From a checkpoint of a small image captioner.
Model: 32-pixel images, encoder norm batchnorm, encoder depths [2, 5, 2], decoder width 192, decoder layers 12, decoder norm rmsnorm.
Rows from block 6 of the text decoder of a small image captioner, named by matrix and row number. Rows with one number belong to one neuron. Each number is 500 + 50 x the weight over its row's rms, rounded and kept within 0 to 999. All counts start at 0. Numbers have three digits each.
After each neuron's rows are labels from the 100 texts, of 14976, where the neuron reaches its highest value: "tokens" is the input token at the peak. Only what is clearly more common there than usual is listed. The data: small renderings of single solids in any pose.
# fc1: MLP up (decoder.blocks.6.mlp.fc1.weight, 768x192), inputs 0-191
# fc2: MLP down (decoder.blocks.6.mlp.fc2.weight, 192x768, transposed), outputs 0-191

fc1.273:550508587486497520519434570361534503518492512547534501604461420528612464557467500528528485452567556619426454513501515503594521517488508402480498536543504484485533509443429543510541554428477458557514443507554602461568551470437505532512472381454548535486482415402534470460508521461489572505584442549523577449520486479430499541489546455525498543552472504516444469465433468491411500505411578510455487437541584484469434483508500588491575435523450510468399462567617398505637535492496499484493500456489549554567499530519537522500442549605468420502504530489498424462514482551499582500
fc2.273:453493483416484616496530486483546546563487476448562461481543542516596542510480502454377541522494450487505500539461535556467587415546605595460569459519533482523461643517499524483454530535456453405577568509475491520516508432466461482633623429462540470556517502441533486428435487500586545549512488476530560468484541483519496561505535532446489473451441561514526486486607521600500563478512456459418540505480526540495499417477521466522512599524400531453548517553524678458435558506494541514533462584485508481506556479593504538519527540447442466483570459497501489518613470484442474518
tokens: "dotted"; "checkered"; "striped"

fc1.667:525580505564543562551480515402505601492597487519566519534441426462453441536630539489427394506534487538488528533403546558506485523551448454527479479452447464510506619520471399531484474506505487544562489577536481531508459362487495447507475531449528412470526529540535429479481428488464585605541454485539489496404455557514527469492541493470518473497545469410547453459552541531477527464489595449515426581511491457443637566451499504598541469410435510539482516486591530478505519512535573529618486489517524565506479538482451496606488426491548511566502486538522494384449492476458496448
fc2.667:494444488510521524444497535550499495637466480633445519471540424322532595481460490465514498500509508507533498491414497556418480426514502459535348489407522465420536472517498547497513449472548552469520501480492502532506515519529443533603327567536500436511522488477496503514486486537518464511480442502522578556470455493428493547479610565493561453447471478461497536511494560485487429556513426542485509534475528499593532393522439501501543489440496564523438470480576467427530525398504536450513538482557449479564489473404409559505578554453561549512424564490526557515549504494429452412
tokens: "glossy"; "purple"; "grey"

fc1.359:597493457587494442483423448514446459504497512515573490549423290503589518519530550462551565571547516656512480549481508516575528571507575488505508526598424452502505535484498411491476483475559573482474529517558485515586518565535539452537414469517504531507489410522529464526531561513411550495416456483399481542399558503505549378451495558533426488504508434510449436531446507480526511534479529568553528448465472464543501498527499497460527510561521550554458480496492640456588497450540500483580434541527538519581416543559464516493520503534451509558492613479500458473456515503523521440
fc2.359:472406435459560510501472434479515509539506386424385483441563567524459534527461504505570496514511500492525501487444492453412533437566499511525512473367409465448536451470480497602429538552524493557455522506436531470471535481544470509382559569534456385482476506500515519497547629496523402528474540418549496479536546435454513525588499644580571430561558473512479544510511583326449530553489529481416448534486455523494547539467571463512577503531449544506523553465489481497522475550460588511452499527561432527523445545474510589500456574547516517499500439516539552542555470488509465542
tokens: "black"

fc1.395:491513522484408545520517522470459440409556534514501444484505496528562456478479455417411538479539538510560526433508449446571476536479556522469522506440566485484474346441505410510434524411491601390514560552465559506480563478597484447541505555520516516519508526493520481514480517488441467470435506469440487492543498502427544443479573547529424605382556531583484528532501584500576495585429506572481498455490594618507474482444485562476492521520576519468433555529461548507513509458439516415458471491503349510514401546441382589496498530481488498574499568446434522421490489519571519494
fc2.395:482590488574510552471440509612443513598574516479566466580477560524492552450542523475440472465454520537485558466498492498374480546573448510473523502515509572514568503592515445486579473491535429468456540546539451467465507388492406537526539605576497509518446560491437570574552520605530540488502504506490449506491413533520555499529507546491549494606492455463470486466550555518506521399559526407591438537488493478519472555469497524503541626511442507477478555397502471465473433434501515523569501461540485432526528520404476541440513505510618526519489336385527527431485503558504458516
tokens: "black"; "white"

fc1.316:526527456575526445543520518533511465493512571524556516494490421419552548438427515466528573476444543543442564558606560527466564566549497489497578449509479576571537562556453524465454480466476419541420589490516469532419506441438407495549478492553548450464469455465505435566526496516501515474438472466423528537506506506485496435376542532477605466466463554538529513438454516399440558419428540481548527489483554520582502506532493522451431550571470498484521470473510471558534528482523417493588433426460564539599543440599404533563536520527494474480480652481449479526490520519367434547
fc2.316:482437472511550405429579474558401411526567531432572498491441533511421494500507545526550491656453516429435526436502479525542462449527547545531529463509470542524505401563486443486455504470464497450513496478506489453545594560553509568583523457548509413603530471609493458650530456440530480576494509448498508483496487429452497442482509470549479521516536481473499555508576428552560503503479522469432503515514462548517512567462481501496506520552484399459462497399428500432437491321519487530585506383602446552584522458526509475511456536560568483570530537547519501466523489504478462537
tokens: "dotted"; "checkered"; "blotchy"

fc1.257:473519517498423449506489489504553484525503544527476582480445494479468492437451522573523569546363507543458573536599599529560445521563433498534502491587478521528461491430462552506521533431516470396445462481584427549380452503468474521621492518411482419439529649519510510550465529602519509516550517508573462513462463494594426571473519504474438533577481418524471461491566476465442517449363493516520484461491486556572450480505555484490458541408551478514481579505484483522429392571483490498435498525421498522516478547408482506544417530490467518442511484537403494503542589499484406496
fc2.257:490542446459534546515567589417479504483533505467484457502519516490498563479584467518527526520516588564472394509483478478447443567560501555490466532511509574421588518528546530422549554501516520594570580427490548500556422557425572432364521499607414451546540509449525540469580541589408563491498380442398505522544571533608410536509461431479444487496440468554436526478532458510563434480489509509524463564567494491437519481452459433561470474510521509548510501559527433564445488474564513541447549429471454548457497468460470517496555457489514524568540548476444525422446455541616541484
tokens: "dotted"; "glossy"; "metallic"

fc1.738:458503417502506455478466407507493542541535483494514467481496384459511550457482454596518520519482586561484593524592518559604432492472513463426500511438495491577488549520544426475571412413541562479441499511583544472522502501402522627517487495557522415597510533481411480549485485487494567473493580457606495473501501396444433481472589531569528504438528533490501563487458560434472444506480434424526453533430478527519496564434357459418505493535473405497547574529516589540403560494497528500566525520454482554482451491579577488599488512469489460538512553410515543524522478531508487456
fc2.738:591518542465442546483544530492628514449501533550520460506487562476513545516532429524512564450478489486498532494586582567542471497567462525447477518461518521609560381400539487434488556525454386525513515526563466543501447421538597527461514543462528523539568447518488535492577531557500508440508543568432530404438469479517521506379458527464511517522484529521483467479453469562556450500525541519445519507587519539616604492509516576544438472482535639559575393517543506467499483507563520504426574417569505454454586484614461581469455561470569465547504453419462504486435472512475510543
tokens: "glossy"; "<end>"; "metallic"

fc1.14:588584568522458457503485550540517456584458548512580469449529542513482505511395464496425531539450504519508590499526473481469531569561461391396552426470466502495407543511516488527463483489575532511517601491505321506416533531497433577510404570413434566463500494509544429521507464392566568510435532409507485438591532483434484575386586489519456415456420504524509521462486472448447478439484380524508518515451448493514546530465495504517473436525494514521562499512482522494566553577547473465513500467564425483473500508501521517622499521476546547550506576398525518443479457480506473474
fc2.14:438448580499505541445501522496428514495554580479415526453518537510495435538494529488576501577543448494508538522468427429509529539579487508402563519528518526444548446468386581531470481485505521634459476454531475507547450510509530462484581463501496321527475400445451584512567515457492563480480532551521443495500351550487475478558428466535477565474524465508483550541466454552564482475511533579536479442422555585460494532507521377552485501574505429554502494477552461550446546408468542507426493449493608412525412536597524519482448489502456508417459477558477431483494532420452528495
tokens: "dotted"; "checkered"

fc1.210:380519463580455465417568552434536457541461444536459572384493588423621480457473436476524562525429514514458483576539520504412503416549476498563554564488567513478440581534495402466502513464459568511427505538591590542485587528459523544552540473441475532542515459495503444553515481522501454539478495484555458461597536547431497506518602562455508525519366472498563537515474547410463513413437462540475584457596490495564545428487496486469383447509528442495558551469476446455525474497458488543526412451532513549501558483439515583557522484475525465496455426526454467496430514530479503574
fc2.210:527493505421572469580486474419505537497545514489555559496667502501487454589481452574513544528456463505514545558522528552493444575596514443478508484549503555477508420504509596473443542529478495570503560545454444564556438502556576562491443428443503471530582542467490526504549656509617434466483483538482599548435483480499541516515529486490486514488520597505518509463561474449516565494457514560421429422430515495534433480430476454415456508522371591449416530503493489538539538426478496508530449598401474488514446460524423469538449464499429510572455535473492478591550581478510465471
tokens: "star"; "twisted"

fc1.374:438478405576482509504452440430467542485392506556471508527482447538416538519525497570549455583535517483494493474570574574533499584458502462553376556474537448508381448545465517490572454433580581348530541451456451569429546436530482485531467477487512524429471525541524473579487432495471576577552562475547399523471542578486436503475506469484453519591468487557499470494420485554475547521525478523512510465474570494552500589511553453481503552524517442555520501477448577472546455439445537430447528523493406440503452555451507526650453474559393491506452549512445483454440495535553518543
fc2.374:519462523533436485478524535473494441436404547470454480389448522470602450442489595562478589487433482531486452524513547438437556567492436531513531546496500586457560496513490483434523542491412499598472477512464526480546434493530483438510410555508514473434507482465566563421575438596471526561454450523417512510467486536550491470586443498497431540533540512527551475573493525504537619542443486628520516554545403484451511349530522487484539516469462419508522556468487356523554504607507512512442462494498447441539502559488551467404479470521529549512469407551533509510520544512384569478
tokens: "black"; "white"; "grey"; "blue"

fc1.696:518507550467502469490449497468448478426495419537461518435455578542460540581487554540430523471529522509552527568493496527570453477448483487465603510462482417495437451454478518571558539351489493481455528590480463504454466514555474500560527442450539358497475535510448501420522411512484518529491510493478536523626535474484542502516513433490435607548446442435574640412420555421538485504450502404532405471527416497465473528527507515523680483493567557475494448510520475472553548457488517494428529454605470414525521516411577501582533494520530490430474415509522472484482464505498505502
fc2.696:488529558461464571396471577514532482460441531472532524490384457473420462491507517480581501422475516525512536509459545625475551517539505480513460410490439512395584520490470532505480490504456465552532489554518391421576522533589509462540470542479574464521477449461544529608444539535529517434521501450539459456388501450438382424529564519501452392398472512525523477555552527482519485479550568588435539567534518488518423513536421494580516558481512416480467493477420618453451521518547460469590424592542445507521541473513433566438470443546405505520546551529488518455477456462493455548
tokens: "star"; "twisted"

fc1.525:462399487470528525549525579518460509430493488588463452511552553592508519550472447456482514453481425449537513569520511525471554483508533484483461518496545531521406487528444614397456531447550534554430442517535464509486519491410444514548687487532470554535532442471504391576487404434481473467487500518509534485527510553604574462440509493475456556562471574508439523515442494460497567469546387490455571562489597473567511509554509498473576537499524451581441447476569499510528499491505518477488593472550409507456533502517485539546460434594446451446536480533502615562426468591397482449
fc2.525:568556471489532387548493490516479479511523474391456574570474421446435505383514532456494494494574405451443492523534551510551478447517522572508495534499522477532598526457511481518575509539452464541506446545438447547534494507468480492516390641461526480588474488492549609444524504461528555504518465520493581562577601555474426496428475557471452586432590567421592515503497443525491502525523467411543536638473482457444500482472465527485487489575546458446547463384470476467446493506479505542499404443484483452480575531493528514455560506438588550563457514542592410574508532505535476490
tokens: "metallic"; "a"

fc1.412:471504527556514498515461540464523457456485508409527474594413445520527574478508453558446418568538545634424510473505495503605438514485488494509451440446538469521555510432541536580560512545593534454510553420572493520509513500450390511473479491477376500535466466514610488581512511488499562483499476506524450588516484550504465470522458463495476484483565569469426415420461466515525432507479549466475547506445579497533556476526485572635578503540516550462543493484494611486545401501533462493442480501552577522468525621576530436476516534607410546446471518472537439434614532462515414505
fc2.412:584506607542564451417499431539499556521527506570440546534525544540509551519469522512480540450575483526485548508497658490522497495474520498497494453465363527552388591501493552447561489464480473492544601456567448465542585578437357535509600514455443572437527500538613498539490490475481422519493435455468619434441521541528448521488530477493502544471436506478524535474533419500441514495570373449434450496541554489487505545511475446486490508485553474448431551435459456469494573441496423457508472535473461498486578562530509561525543489538512539557527454447436534480365547455561492494
tokens: "metallic"; "teal"

fc1.139:457511496615525469455500499472537496481521483484606578452428515520533544497428459499532592576481510589485434568587517495588531464600475467636493510657604478498557484543399408507468460534499599486480444500486490486510509462449488518467540515476492502444575427516555478546582477492433439483462441492500581527500472504539518492429549425517512453457465453533489520534495474474569512538517576461513628541519513535516518648504472531531409551504582490474587452517502481541457493477509540563471557558541493511554577556567512538480418531554431496518516519468473449475560514384439426578
fc2.139:527513417554579549463460483465457499559532518456485535523523484523561506510522439550580561500497572535539532642471514487540460492505475506563493467517564538517440455494428662528518500509447561534489466463547467445522469552470437413524440451394519513435531556497525537525541597570546502515488554481470499459522435503425420572619450494423498519581467406516491538469390501467465460524477446518400420505454549445456503422512472479427544489523526556520487473555445554528493508400458497432508562596442418449458420325486542502580487522497560444473475507495559522553459497483444469522
tokens: "star"; "matte"

fc1.208:536542541484616510489453409515431513473507443491504487442507534473434429579412498551445500514551493521541497464470549540505515460519476374453532612410488501521588555518502506492534409538623589432433377459479550520471543445451546586453547581553572492532435536508463550515572462485503525453476464457487580502450511470473420453543471365545533548539452477471525420471475486499462553544503545459517554512523499529531482462480415452615502474419573506492484531559498513552577456526447504444466516531476422459523453459544503530522538501407477525460496554445606373551505486533549604530
fc2.208:489538478529514535456477530508444575460526456468454484539415510533447514449428534507494528483453413506549453511494452469497436526614534510482391574439504541473441484518491404514567499457451505467492527466604493592567420469503429449513485400535518477442546534448489535508498465562457496468497498455466343480587471486459525525413521511535506493463498495485502469574454459514540555455510477463593542505583474506521569463497431487482458641467489499461496399473510512352477566606467435521475488555521447444467526563570544585359515475480416599462497496448591543496440590502548517492
tokens: "glossy"; "matte"

fc1.81:478555427528492569508494469486471559617557457530473532463454414484481377433489495531443490498535475509498515524467447462453575469499552512526463486512493461476600715556513456486553564513498510502472524508496540566574581460513530516475556512609472584482512540463441575510515472452483505555467491417457494525497435504471509582569590495487498486507456493567544598441471483452541557536515535471467507501633477476478441530450519474440574609476466569516604533448484406456543474451517542520585445501560585477539465512545494471410522472473450543552412451533553469543480622502456567443
fc2.81:522516451608521507526496516553568562398492562537511546450529532529545604509412447520518557460507514576538525455538580617501437411489550447495559502565610543648515429432526476515519511552433499448488486410526438492507436488517431485453485517493486437505472415474555420493550553531456462502505549559447471546485514442485500437376499567620540533562594535495501493439415430517423520480419576562530473494420521418494535501567454455493474512517403595495476560509456503455556433558454501481492447568557492551509499492430462512601469538499540555501530524486455462463513578514462514515
tokens: "<end>"

fc1.180:557409556543497494493537617567430450496513541447440538549470570431506566470496525549491569587506448503457480520528513490535510554526486504468501430481390457507570417535529429438497463463549584568489461507502501559443483527512490431541446563495596512451585573527482532470465487398477572464414474519468567527603452441515497501525497461558451459558443501510482374461550461513478530475480476537438593543497539476393509472490518469546524630470511471514488506522527476496457560575498561575528450394503484550469446555480428500389548602508496484608534430403555497517542607438534529491
fc2.180:465525451455500535554539473554493423459485478453423525512509448552465479457499471517443409561511552510481520546597535472434592516498576481433533462520466424550541490435476576479445410430461506448576451502497561550566565567534504649474519531497428532578463451510450477599539586503385590540511498455472455507417460531515472500531493471454458498465479511463535542511491506515479425491501524491508415549491427580501520554501611576437519457490550570496495441516425581606539448425451528536611479419452589440496521460504468486568468463507505547537648554468496503496452521437587470530
tokens: "<end>"; "checkered"; "matte"; "glossy"

fc1.282:439473563534563492472528491426442442495489427510429512504446517501511490433593530454486534556466442399508417493492456517547476535549547556501467602527504441460437429521462600415504505486512529455495502593501601606445562522449536500543418512511487456545555456500478504369495532513428501481467553504480505556563521482486464526485497455434392624463530567439461496472537496490485511457487504595458558568547526484409544527538466538476599436532362499543463566460546515536409541443482553521519456420404464519547418518446438417532541482529598519451457542476601548509572514550498504502
fc2.282:459448493475495531547471503526510578474508543505571484409523429495448473423513611501520473510482577453442471445532485470507517508511460574537479402513540605472550528437541437429534558476511471527543445446469410585552511536445483597427573463466469479494462542517459571523486448525523514566490474440495507529497458537594582471612586481482555449447509496437543500476538477499589472580577436493433446474443444458531604467523523527607435574525653523497477448408470499495540476491615469469529527552552492570578537529616565414479455512526490459513569520457423455458518498423477481486
tokens: "glossy"; "matte"

fc1.665:448471413527468437502415580458559522566559501497432503523546519548505523486379441449437568501409487511485537563527455544545447546572563466580502422498521529459634505480507444508450435470528577555512510531484462530515543443558503460455471478545478493439442447518572482545552547505520512511545434543550437506480507542559408492560547463569462510530496419471450459515452530434540562560428581498496557486597424535491416524512510508531584488494547415477440510515520610526476535594535560493451408486435375463520574548494498625550524436516471481489438464447518396524607535473520485464
fc2.665:558536449517464562514454468584479512446483478427547526563488510518418510508450479405414501531492524576543519498475444492452511430524542504505503542541514486514497482484603574539512417457476500474494511445536464482429523518459460481465456475544400641491495471542486521526482552435435491514381512506452545429511509454496471525370438509406466523464528566501594518514577518486451417547491531506559546527449537345497640414482416472451503597506494554481617448571553458538526482530444489496431511567547641501483487419506438500547571481524528503515505556521441632518515521498509544534
tokens: "star"

fc1.287:435477480448437482486525517506514492460466533373429521469482473450465631521508458517481465541504439486526485573492530536569479540472552507549477490413499510446582501430458532462532536490367518546463420453442444492470553533448500527474624572573498433561477622455505594474516436605483455489506504494552484592564469568423527518482571544488491551503511519558483571534509560444457607438357526419430449493474505465513488461516437494407481494488563464427568479520509472504520550436502462561455519504496419440496490527419432473526476415507438552508496369494479468495538560535434599501
fc2.287:558511554505369502510484494526462509542526458626611340540433489533458457404467456539529399447522547455487496460529474554468523458542548484467528475626446417422509475546546492533482574438464524426561569535550505531496553504427611558479530589510486511510431491469566486585472490486557499430494466527447533474594489499495458502432461520505471502482416448525438459540568429506572526489395361497528496556560484450463461531478452457496487521478525457501493516454514509529467463549427497411550393454486480480571535470526474530440534483473461583530460593615472556482484524531483451545
tokens: "star"

fc1.603:420570500481566525606529452497461509566547483542502488561500521571522437521560523438471531580547489599435566551486452534570464455479537566504398589441508534485402572494435589416560492451525525526466508407519387407494581471539470556510431525445494508479484509524493521560634514460443528455453557441465488582588391504518462508495513533499472529487472555507540425516466600523543515474447588572566485483515534494552519518444552520512476508549423517593535487431584568485586425479482507541497528607424530434502509463509490510564476537497480431495424434467472558549479536581518444486
fc2.603:565473537596442463485507508491548492462452452434443429430578476513480571483486482475515516396411392487523512469516591576503491442530502528610532412508399590506579458462455362500584541616547511528517527521505480508517431435505534474476606530525534533496488563461592465514416479513480466446513468568442494447586537374515540418493456529559457459505598453547483504482484472491518478517532554496472453474558452421486469505510468512470494547425601460493440559481553493467497485526519462543572377535630427437452531499524463528469563560522557489458567509489513485454551475570547493487
tokens: "metallic"; "glossy"

fc1.181:472404506634465507501465548471430533391526477492497506570488614493471502460508500449594432449573486508462531521369474499495501460578526568514453447567624557514436514504426445426539472524424496516526413446581449467486535520579545535534489490543525502520458559508419456470528559455394494426480579555506524449512509497366498543542476469525503533548468548545455432515487536464502448522569524472545545387500534453522541462492495516522473461549402474580583562498580541486573430503521477480551493534511475484442535592412586492479470528533511473437483404509469604516528422528445562506
fc2.181:617514522495505533527503494422448535474630502499513510414595467492471549482453530549431438593538387391505541499456404417521532388415463455499567459488434535618491542550544478469506460474523580498563546512495451408503420502576485511453554562504468527521527464525497518480434445489518459459563494454553505580459556519551431462527454542573511553539523490504473515542569542485547557410549480405407447451499492428483484521488605498522467586436518560561429525431532557441457453537514501548518525496530487492514471515576428510549541491639569465483556536580530565445531488515479492532
tokens: "metallic"

fc1.632:513532487480414469434588470465520498505476553452480499499421540449483464521513535559476537543476576510534596589452509556501540575608566470471607456540479415501475483490380526585458574445434439427505465532407515487440547501472519567548542472498498425432508497459529463578530506477497498391438472508487580528495498586479433525510545524430531518493463558559515560389519477473515570471527458502525468514566538485424493453523451490396539454528538599556482485513462470450558417467532482482490447470608492510439512584589486537636514450459541556456464443496513531559347560487499560494
fc2.632:426440491446473432503513445434470531481454494383597481487477522518508525525499591484555436494540492544528492469482498532556452486490489522538684508501535586457414432510482473551472501509539464558501484496577523460487411495514466476482463449570490427458538541519537495485572413629520477480455446528536452561502475464457521384454537493487496528480534434527538573556544458531542437469556458429463460501660467460496557461504487470473531585492431527491495436551463495446508494298585517489529538526544537476483523363568499540484545558504428506526489572520519458577460506593444522511
tokens: "dotted"; "checkered"; "blotchy"

fc1.444:450520487530503472462547492521482481435463463411489535542495465487514609501493455438457501486460486543430474448538466432545540531464519469503501688569600540470430423438493452610564497399549519509477399458544459480585567463480502441519524496458459464501449397427486369504472484662494470574489490418486486479573560477452502479485617521502504491476508541500537516470455490502351447514425499533474499588533567517617523536460517532530524488457506511484458605459530519517503437456521558448431491459491458488487570543512583555545455549532453452408460519541520508488535519507559533455
fc2.444:459528511547452452440573481480551508495487386458471492532590439519424420596412475579525508450457399548512530544447464494460512555508407567511469490520468510530569578445633507501503496407528556517493414445514588490468499460508469497446552465492414556558500478449546604512513448531431522529501507502395608437532539570578528545505500497595536519466594410403581455453440552483537479548559533524439496502516534489515509480502458473551519507448526478528505605551453528470595506428520486500513521430460379499488468533535482493451473520532588536482459499568452431474426600506475575461
tokens: "star"; "twisted"

fc1.241:569532530505541484486499501448502492548512513542538479495386357513468393469418463556531619581523461524458522520447531592487503545433547578478503451495479496502504709498576395455449504461559579512501547517451443500601559542514455548476468462452542498480509545465495393472548563542497465551448535560438443548493540516455485377466518508422553521397491507463471443540559583460528513541469516484517468510515490515524547514426506525453539544428565456546449525495516525445511450532525508471467562502584471498495458549608418494523447532437409533528540600489486455535477487577580513528
fc2.241:464483565453477522589472446509559518499546485476486501513564526511472538530497558475497532467457529516491529514483510405487424393469528432476471511433478433432471416442463627554480551479465408536538550481524494489468483517512445545436463636601523504491505475495553610396554503505509450534499477505513553375505478482408539489552513525555445526420533463464464513467584510581434441419492532563442564468425536423453558526473505497408491555537412536508549560502475466439509542546522492470502439459651478497504499536334526586455550521523583581472489448521538519477510485514598465565
tokens: "black"; "orange"

fc1.680:466604492553522587481495458499531498534552442558506434469522466566483425463462430515501543625524505542469455484397493493416471462527531532502555458484463503503543600514470518497545464540537557412444526512530504551436539567515414594443594563546475483476500463420514515455494435471500507503471578520548497483470540462447582622502509461532541500443492543563471607480519421384496513528491457537468491440576471388504534504493499484484534511597396556506507504577361489388450572546505559471502352515539488526525544599476445481497522501466549534514510539458561566410535449528491461447
fc2.680:495511403497550552519420440485524443488462592512545556497515487501549550496395538499596487470466401540484552441538507482570467416496446499493552524578514525457491408504440440425514453556549479473494476534437520499573480532451531479527383532462519524529443491446446540521561568476585523521443536442373505462527445497619504418467476500555559424507489467485481462471490527560620590500488583496491444527419507530472469465550431499516552573452471630469454588456482479529520477465508510442549633546458502559502425491540463362510444459510434492518549508471392557493456452537447521495
tokens: "glossy"; "<end>"

fc1.276:377477580424587513467494509535498571541547461533496531533513541531545553552508468512506452533449540571463525516429475572448463531424497546512560525444502531524503422487490537541537559572516504472516493587573470490445471429542456521522514455461448529507587531518438537545557455518588592350448544501589507572502470605524556533481467480513428454530337595446472489490492504384506430465474472422516532536559473547360484579419476560434475452564475426484518478427469490518489428524564479497479446531472518498452443571442501553505459503460467455457417564509494526422534452557429510499
fc2.276:525522564531492558519460541509526512446497506531536476457476456544499441410463489487498507490549468453548474535461534501459367575562529531560417548598390557524497505446466472470534546512516462547554501583408511511580460459495525519497383542496439539527402536585484551551538539490449478652521474468510426443517452530511521349513487503453507446410489428463447460568509443534522512553482493468533552463487598502486519420477480435409526522515537484458454476545545415598446561408575550489576510510524459548501570600518570425522495456445551469495479457485569497481410476499414568432
tokens: "<end>"; "white"; "grey"; "black"

fc1.531:347513454584446519491515524449457426519449518545550539549474372570501532515456436436535517507502486499395499513549566488527501524481617478570449532481508514507500569462485470579545481521453520553473545419441532482472608484500499516521659476453481525491504630460487566489520580545451455559531497427543452547573556507517522581436511508447377506492523461491539627410464502506599483443442483475510474499538482487528513512623541566505456441562537553475540518465513528506616511476538530416580560486597461467491600476535511517544567501498437537511440503529500442501463534491482544466
fc2.531:557423588490451483492545514512442557461453504494488482426511566496512452540522457480503523514432583494515540462507428501447446441446435449460496480568515491393525509507535448553537438508433495462449519507550497448559558547558433549462392480563485485456481537522495466444545525443509497455549530483504585450523576454464488390565524473462582457584462524489483436519490648469413468406474459512475495458492446530520428530547473499476448530462477438483468505417463507509504500549603500373479433547553489493371451399456424562482444633552577521440496510519477641557546535575465505478
tokens: "star"; "frame"

fc1.18:426477499525488484498510578455517453372484512496594588567518414680511537529441463524378485476500446519568490530498495513550568571434449486501496436402516563503632572465471499480499532503475506486541430478535475447584501566568524496536477470370546573441523546515498465531474474607516499456441556529560501489542558532509496429529512568480479448553461486541402543487440462524556495528513594434514532400526558418439554476499543511508570468494536554454446440459547515459511465515420488540514463555534544482573473543495490468500503606548578455539480483431451458513471485449498515372
fc2.18:505502518605567505534522466481469452523384411517494542579502532489449462478559433440486492527484423514544442525559519527417546447519516522516480489519517567550442500484459467548508460457476466484519479579506554581495532511569500469386514461503495507516514511539429605436616560532483374508518525442523523579528419479456429525451482501496437427527481513600474472509590468465456529564519464484398480453484633615530436579484524478497562504485445508536502544576540526509481480456661528548512532578485531607431461461561487435499394479517388494585480434495506523541511412513531493494
tokens: "black"; "brown"; "teal"; "grey"

fc1.114:506440469553444437497541569505514538556525575494538540457582294542512546486502478556389536522493500587460514535515472560626501449538528491544384402491530504549520568490463468559483429490519541568530468486526497469568505579496419496480545537501493526479453488516545428489466487487422566505429477544570539471498501490498441466421451443481470490434542442494551419485494414406410557473455488523483611490478612552426507531530415508519537601519526436564584505548586504502472448526567506476507556504492495520593500545493535575489533498434499508583515404425517514588491531484465529442
fc2.114:544533467502584535482492527468503535493469460490477454563540568478467534476527544442522503515558619386550485548500522474405517448385493569501559570542523519430588452475550511499484435514535528511482483480523544533479582521422499510516441434404600470485530556483452593542574534480492513477438454464494491473476410503412475546542516528461505466447414384356590520601580559489474504564474497457546572489489539418521548553471527511475534451482447545527461530525467566514438467531540554444516546582537578513500470503516455570491460533524514432479514541670450439526468573495606584500
tokens: "dotted"

fc1.201:503462590520526535529463499534470470554500503577475538467486523541447431509572504489505489443517391507586496557553536499413462448539467537541570503544554446543525560498462362571511486518535578484598444575433453563459450635452500452495563508505663510524494469516418513553509448547461518489409492512506490392523514529525501467436530531464480448433595451469489481478551500538413563555448529453470527599504532523489525617494523513574534548537494556489551467498359477499561455485466455426447558485513429377471492526550578500536524490464480551477489526432417488550439548540524497423
fc2.201:490559539518559513532519453475495541497559459445478445462477533494515427486515447470466532434365529507536522499497591569456508545573485517491511593400585572557487449546551573598497524531553584544498471515509532489488496453429401498533412551453502409496418517438420521548538478510567517502499429418509465562510423489414439547520455465525514493480487521544550502512608502508538485448537566518610500483553506511492556451595554502560491554543498527477495566651553523451530483501575554510461446546472467536537594523505496489505445536498559504498479448464456480396497319575540402543
tokens: "black"; "pink"

fc1.361:440518453499503560480501496544459626447492450501428522485407474538545503406480491407569621495503487622429533570534612471385550532475501463524476552545491520473492467499447457490546553486454466474506488527447519414478514472544515534491459531463492499513534530608492337547541577453422458470516538400541465518478422600530494517466545542513526475505517540497477384532472473517470465517485538419476545463542558482545494585508421643512443443562526565459388537496521541490589461529444474456552492442559462550475525484406531473425408457493534485548511504516452584492484500510549434490
fc2.361:449421467489573443455479513480493469487529487541496491468448404654496491499490473499527444476488458506451542528490441446356400478466498503430450515531540437512482465532466500528516519508453474524526547535506526546537494458437527527536475492485486555550522473552539511419448500518509497453536565513510445465470571446501499458500552471521430493508532484514563467472443497559512511473487506502534506522611457481451544442541542524519499591504486518515444438499486395561542551464408499473590501471488551493455429466570387573500505510501453503462461179497509518512619463399510443455
tokens: "black"; "white"; "grey"; "pink"